From a checkpoint of a small encoder-decoder audio transcriber.
Model: 7.64M parameters, encoder arch wavenet, encoder depths [10], encoder widths [128], decoder width 256, decoder layers 8, decoder norm layernorm, decoder activation squared_relu.
Training: 35400 steps, batches of 128.
Rows from block 5 of the text decoder, named by matrix and row number. Rows with one number belong to one neuron. Each number is 500 + 25 x the weight over its row's rms, rounded and kept within 0 to 999. All counts start at 0. Numbers have three digits each. After the name is the row's rms in percent of the matrix's.
# fc1: MLP up (decoder.blocks.5.mlp.fc1.weight, 1024x256), inputs 86-171
# fc2: MLP down (decoder.blocks.5.mlp.fc2.weight, 256x1024, transposed), outputs 86-171
fc1.897 104:494529504489458499515483531490501563497498477529525502562507468520474503527497496506538527541498477498462478465535484511508537496488540530494497475485555467560493506493524517498543503501468520468503507483459528514499510495524490498507583499473513478510489521
fc1.898 111:484486485495508491507488538508452511483506552513517523486491553482474469488518491521465501473517504498507459472518573537489513530505517488484503532500495465516491482483455506484544549487470518478488529452506475514511479441487505490505508501503500463497533463
fc1.899 108:496451510484503498509530483451486505500495483519524525509529483515488541485521494539508474490540466497515525510524495499527481499491518488510515509462494518514480480504446471458484542484571525473509534516474542485524538518547536506508491473493487499505483495
fc1.900 103:470515484540486514541506499501522543518524519491504499517494474484532503443481470501518514537455511513523537481452525488459538504460520480477464479540493520480472494499498554516519505527512465513498500494504453535509502481529539536463515473511508514531512521
fc1.901 113:458525503506501540480487484544544490511478512528483492478487492486513488511492541544507509491505488498519504519491501530534505558501498472525471474472494504534505480476514475506490482511456453545495525531513514485515512473449498511510518486505495510455498489
fc1.902 186:530461494484479487504497521507490462498508543481514484534514465539490518527505451462514515494444522497495445470518508467514522481502505515529493562522481464521485501520546484499515530520463517503514485499509481498552504503534521483542521493511478497505470509
fc1.903 113:508526526491522551450508529519491518460505463526530531508482474495503548457515502493481502497504529470486524511489427513544512460473499521507459467495470494531511540464496510468510478495504506490488455505471518502512461477506536535507511487503466559505499458
fc1.904 092:496536502502513499521525505506526529480472473475526524491523528483479507482488502478565514479498483479530488530515516476502510512525466506498514505505496477526534482467490522492525515487496499480461524559495534496494522491473552488512552477500471532537475525
fc1.905 107:492475483460481462517499475464541504474487480517514506516479491502479525502561480535490556459535486553508497557486503482504507498503525508512535517526503543514505519465498515534453487512544522533490481501489463523472510488493510501522487443506500523513468525
fc1.906 082:538513514542481535524489556466489506516488535505540480491506518471499491489498498522467458483528462523492531513474513488463479512492505473482497544495493507510475504472471475540506511500497481507492472491500491500561523484504517493532477501474483506520481488
fc1.907 105:483565471487478461498500501533541537494517450534511539520453490498520496506517446474498441489520496515551482475526487522503505488463476535510540527503487489499530463460493527491511513506476536484524510533443449479499496503469511530479490477542519487470499511
fc1.908 098:502496546496499520538500508500504463494512487507490472504545510512512480537497519453488531539499479475516514511486494527490490489483484516451531473505476525498503529519495537471530526465480485504469512539521504489502437485518531486419535484520490540498524471
fc1.909 093:502483489546474485505463498506469517531503512526513471488515551510520486490520506507477531531461532503520539517566502516479505527505513533491444492523509531482488473485495514514479493462509491494491507482455502489520518519559496533477524498507512524503493535
fc1.910 103:523496500505490519490531482546508496456497505521478467491498508495494491495502504477498526494480495478498471511502457508465435528503522557499482470508436517512498471470519490510506469520486551484501533541512528502535509498502481513496473547466540490484490477
fc1.911 108:508486534469450450482469502488485494481507490501516539492503488514492520495511527475506560550511516489453491479560570483474503468481518533485506469510527495489527485492474482518514500518507502518496482442473457494522544509530532515482480476481538487505508505
fc1.912 090:440517497537484468514484524492493554555503492520446499505507476492501494471490508529469491507448488519508481515524506440489455519459471510485492521515486564470500486485454514465517491465508519458481505494496492503476490499509532519506494547508514509545505511
fc1.913 093:521453557507495476465447494504502519516467503506512496474505496513492482492530515511543524515508524501479497506506536510511503540541451503480505544489536515480522481532459506478551499495490509477528474484486439516496462485464492534489550528490524489482509496
fc1.914 102:478497522534474507447492514483505461464519450477551502477486533503520534429516508446464493503462520506490513499529483486468547559480539523529470556488513519533494477503517514470475542479469522484483492505476485522496493509499488448489510523499516507511528480
fc1.915 101:494532555479511451490545483472535499520455524539531537478535498511522448481528501525467536516477501534518488514504501480507463454544480482486502496498501487474516479476510480493498467520484478494537481488436536518494479500530505561518499479516501514508520472
fc1.916 101:578477503457564493486503464515511480555525435466511508500489526513471480498518496489523526483474448495472521476489539477530504494493527486495513516494531515515545502501502542520498523483531519508461511557510490495491477516559486511541517511500466481545510517
fc1.917 100:438493502485491503509566514519480509455500475471451489522498505481471519506457469502456494470492514460496507488527485507480539457499504509526452459528544522473499494548510483475504471482501466535458511485511493511514512504507531520477546485516519454451502548
fc1.918 112:504548501475479520549478476511483494533454466483456499512493486488505499512482479502537532527514476506545474490500480486505476468509516484494517546531509487489539487503520561520527450503487533523518462472499476500530508502480470453499513507450505501502489458
fc1.919 092:513494529460503492449502493513504491525504496501523482501496509440513491490482490523506524517487481534475448485509494483498471469498483545474466476532451490513502493518506507450519492508504497504499535509450481489504502507523497524513533477457488505504518496
fc1.920 090:518492558516496483512524517493500515486494465505479444556478526530518517455478528542486543555484492520496527473493465509474536510491520490478513511516538464492494510525505502495461498504513505539534501490457517512526452497488514467522470514515523454512479521
fc1.921 106:504520477537428500453491510454513505501455522509527445470502532511461526553561515537486493447470503503476495435480459512516478469494514497531519540493555482489472518521503529517475508524524495477443533491498535492496543517514484489515521486523525455530533513
fc1.922 102:495497509492481505500499513498490498529533471511489485494522472553544538511480465459504488471521488524529457513518502504511469532491482465502530503526547474499536497461508535516468468516510501490544434502456522520482477492500505533481477555553499538528491514
fc1.923 178:504511496494476493493507534473508480543487496493509504494491519526522496539495517505509505493530500521486501505489512539502528488466530524541467511531512477539480497508497495512512513484488473544514481528518499502485479497504483461493517520501521520507526573
fc1.924 098:513545528532534474517491470521513522462500490491512537488464522511510515535514488481498498485513534493457464485479457514469517496496507479484438537525480501476477532535534497476528517500510543493527505486502451515500482474486509531492498482489495517517478490
fc1.925 089:516529516511503458500506486478502499457507508543474515494481493470500456489450497474516545546494489505470482512486503504545496532509510497480507470548518505460515511536485500534502508502517490458527469490462487520487499489481525540496514514513507516458553489
fc1.926 081:475465517509540494505472503524460481436502471480522473512470542497494521481515483518488575500440500523499505458453520516522486460469504460476492485470545537497488505534437493504451496497538496505534522513510503491497502550470523498539523486503514470486516464
fc1.927 096:500481467497519492512505507493501476471490517521514503475454496484470507512457548524540516492513481467541461518486490440480479505474484543507502503518469481546528479566521470472493481514491515505462475507522511507541492529528512488487495481511521511488529490
fc1.928 102:487500504490554455468514510474485514463517492507497470494461508524538484503529461504478499532501488480537464483535529478527465542515521486494479454486513508487528502485505464444475508526487495504522549527469505494499481516483460515507492518491501490453471504
fc1.929 106:499472521479492468505509505509493519481521508470548470481505477493544461492509518497492477507469486550546504533484519514477514493524531500487508508500529513507473464476497522521527525487521516481493514545473451494499457498522475482480521484489478534494531466
fc1.930 101:456462460523543486505477506505514507475471520531486518483506496504493486528521506494508544493445494456528517498480508519485497505473503503479496492519512534512489510434521454558466482490478568497496471542534508512482488510516484519443514507521505482458483502
fc1.931 098:465511521468509495529495517496518540509491516526485539476534481512488472500454514478505500526522498505481494520468491433509427493530500436560519494513496454477471496521492502465535469497482485490510473533470464520525523532538499525456514528502557523461524519
fc1.932 096:565524488512487509503504472484536495530517524482557474480516466489499500476473499501530497486517515529523491488469473486489461508529483479556490477462470546482510522549502488491533496546513545495481508502443496488539490490529550486521508501529505473466474515
fc2.897 101:523510492454474535525472481539531500458509476496484483537558474486485523472509575575519453515486467518506530531536511507467481502467452468497466536507503506502505494459545423504499497493505497478485505502471528469499474468499495507502486521507517505482449500
fc2.898 108:455501514488512490495532517470437514464506454539522523485550486460540507496567502537529500461458482498503505523518527499484508485470522526550455510475468467496505510509468503502527490473523514475569530537503515517462534493535444464492487465523475514473500477
fc2.899 107:458502499448499520514469543497526486529522509497485495489498516502471495465480519526490529495533520525517499483498568493480467486491555522495530481505494475528497502510515527466435549472470464481487513507520539487521533509473525440489463486457486495483481524
fc2.900 103:510534531504465507526526453511518463521471494509503516518506446506499496488465500504518508492487511497492510485508507502498510461497533531464556514433459536494517510524439483527499515473485533518474487503484513520511498493499526494528467481510529509492506491
fc2.901 096:524533517527483515527527506481529498552480509478524491481575481480503531477490501493526496481502475521485525502510472518506536538504507490538522493525502517553524495497513460502495470505480491563520509492526432510464477513498533530480491514472514501505469518
fc2.902 206:552504526480520509517478515523503485534459536513505535528515494459526511482506493522499489516533489514464496478504469501510494516434514530517497484532537505497509507497473484521485496473497491531458495493524491484540474504482515523495536503479448485487550476
fc2.903 108:501478505507496496494469525491488527468496479512486493517485507510543511497557463490479467472479481523506518523504478492474477506520519557531505485469499503505482506506494474485605518565459497510512510502483525517480533467552497538527512464492507547472467514
fc2.904 092:440493494503467488491508491511463566526511510467536481468527503448466492505517507447543499530499490492482525497502481498471550494487455483535507538555473479457499529509542473531478482454518537461480511461531488473512497504507486483497517534492476517474505480
fc2.905 107:500487531500476496500528484530469448512513512531440491506459515443464535532474526494527465518456503498538520535487494520505466532425470521487500459530517513470496523510556494503519499481504515526514490482490501519506512495491511497522487540437486487500496521
fc2.906 093:486512532452515463491505494511499499474479483477506510475457479545508490489483463438501485465490505515466508500516537499509533458480470509497467457524504533501471454450492485535522518466465469550500543513521466493525547518525525525493504529467509482527537499
fc2.907 110:463497495512539478518487463511482498494451495494473483493504502513505512513455470489516484480523482483489487530462486495537490460547532481539549505475533507525460481495516483507492555508506544542510487545526510476486481538470502456532517521498570511534546485
fc2.908 090:483493471540551526511495501544479488529498504520523485526508488521496516520482493506520535487514496530496501486511514445504468521559477531483527499462482513454515465503508512472544515472444485511477493492484497474488476547526535491499532461538468481492450473
fc2.909 085:481468453500495473485511478493475476516496487478471547508533487501519476517518486475507487512534526486532507534552506482519498453506522528498466501498500552487548471507514489445479562473528495513500454487495491499467489498480511453503489509556499522511477498
fc2.910 089:448490508523500448483516465548497523506458510551479516508525505498449466517493536549505488484527517532512529521509514486532460482505516478485508475495496467455499502486506494504508503470477503506518476500500478515448497497519470497536475469500536521471497494
fc2.911 099:482480490501542478463474468518496455530503537463470507520484503466550511512441497503513494440469507487530536554504510467504492514530450450497485529477476520498537500478510483462509515481502490483510497541494471511477508464521461524457487492527530482520491463
fc2.912 093:503515510491461451479528478485488512539502428486492492472530504513482508505522524530474514494511486464537515545522501501493563485499525493480534482482490507490493472480463513548500494449559477462479510513537505479501481522500491485498476526442495528498497497
fc2.913 080:518504492498588496478474544497455516543485512550519516517515513480455503507495521500477486485459514504524524508475515516475495500511537473451492509510467497517479501494450479527527470510464517501540520492543526484460544506450513504516507479492549505467542536
fc2.914 107:464520445506489500461554544494553521524481523495479483508484559503493507504525513498527504485501477438516514481488443519482445481525534442498483491488498469505496525495482505495500502506495433530551479508494498533486503534506467493539470519533440494473499466
fc2.915 108:509491466485489472521474520514499506520521541520467463538517531482499514513483460513508524456475475503525570482517462551511481474487518517514447443520502532464514467570479487490500532472470522494485550515527488506466483502517514504490543513515479524458491453
fc2.916 091:483465503537527474496451476483480480481534471514526517532500509511500506478470511485532481484534484489491515454535456474504534508518466480517488517503512518504504473478490493521503505488516520465497497549440483492498464487476489569480480511558517495507496511
fc2.917 095:489517502529531477519503510519495515488506503494475466518505527468499522512498486507530520493473503513499504514528454519503518502502534511471560474501475505511474529500507502508530467463526480519484469462500537458521500444460512507476427513472536480486473498
fc2.918 087:483525468459515482482516503481510489537462499465521488497524512481504530475500470493535549501500535488504471494518541498431471493482448492505474485523526520509498493462513503499506476486491484526517513513470462500495522540549515475466479482495495498529486505
fc2.919 082:521504509505481490457522478520480505421475479465492510526495530488491491485503543432536537446494481510473432491517492483507495480490478480472538474509530502538487457485524472526500553558485471496481499519565556499469497506497474498513478482461510490503584512
fc2.920 087:463440536505518520497521511474499494514523484468512510513456473541468509502490513521494484525554486490494489473537519498442482511522505488522517528507481509480495507504504488484506490501505473494480521516467493517517516550485499497509451468514480512515486475
fc2.921 103:463510487475459465503512443495501499496508501451523545473508499479492517492511482484471520535489486496493520476489469541497503499535468504518532523490548513520490498508551500555441494472460525499459518502499493514498504496505495489470448510475481522527526514
fc2.922 100:494488537501522513500498481524492500500504505488499518518479498493467498523511514496516487516535543505537490502484523522490513465526560469468478494500482474463447468479504518532478512502466534482511490461509462509466507534505514498454517490470552490475570498
fc2.923 227:504510511489529482519530498511494506490554507500464530510506490514459514491490455515498571498464513487495485527503503480501452497528455487499507464498504511493539500489505503515477500514523533475499474513448507531499482525513518529526519477480511482507480426
fc2.924 102:455512520485482572517458494479493465493484476479503488523477488460492502502530475533538500446526489520474470510455515469471477452460515488511515474493533539481529523472549510494478505528503494505463496550483500475513486496484535431493524478491488514490450504
fc2.925 087:530536500532483466498512527462515500501502510520470508510455502491525493487468498493491461501472534464466488442467511484489498514533498458470475540556516521503458510490468463472511499467450497504473480499479503522545502498487486501520508466502476542449495493
fc2.926 086:519503453541505493500498507460505474498521533516478461504534516478524531470522508530535504485475511506552541452564530498489506468531490466514535526506539480498444473443465527475515496519546478502518515476506534512510504484509524502467497497520528456524521485
fc2.927 117:482513533489505454485476566518471488465493473486493482534478485478522533489473505538506484530502470486480529488476499513491530493541467506502479505506538471489495509473482525532501515482495503506437528533478512485518488531474476497488497505510486494492487466
fc2.928 094:498516497494487535515480475462482513488514521498527493480489495501515478489506481506539480496478499507499506483464456548480496531484514522496478455540548496518478464494525450503493523468495468500521491506522521503499489456511501500531500546480501493456523502
fc2.929 120:481511523526516539508474491545499482474521491492503507510448542491504550461489501485452472463449502467464507504444487474494516508539502510517510541471552522527502518499514540491524512466483522465511494485474500537530519538473496484511530506473491497447496491
fc2.930 096:430504492502489525486502503512537502470502519529545556488515502488510489487474490526466513498458485524494496495537491483486515500521474511491485506512461477483478513521516501501550500507495506546492499531487497494498540422507498497464502528544514510465473464
fc2.931 094:469507472515485501513514498511460531478505479507507521469497489469515462500475480508521500488482520501518524481482534530505481519489517506514492522480497488506498494510527474526456493529472486520487484504521512507538506503505563487520512497499514451466462542
fc2.932 092:492525523540497527483504520457518493517516517509514472505546512508522478457526528464469520463547517490502468461491551481509518501476474483513495526497517503547514451504538446487501508516508479529495478518490467516475473492555497463535554503479489466519471459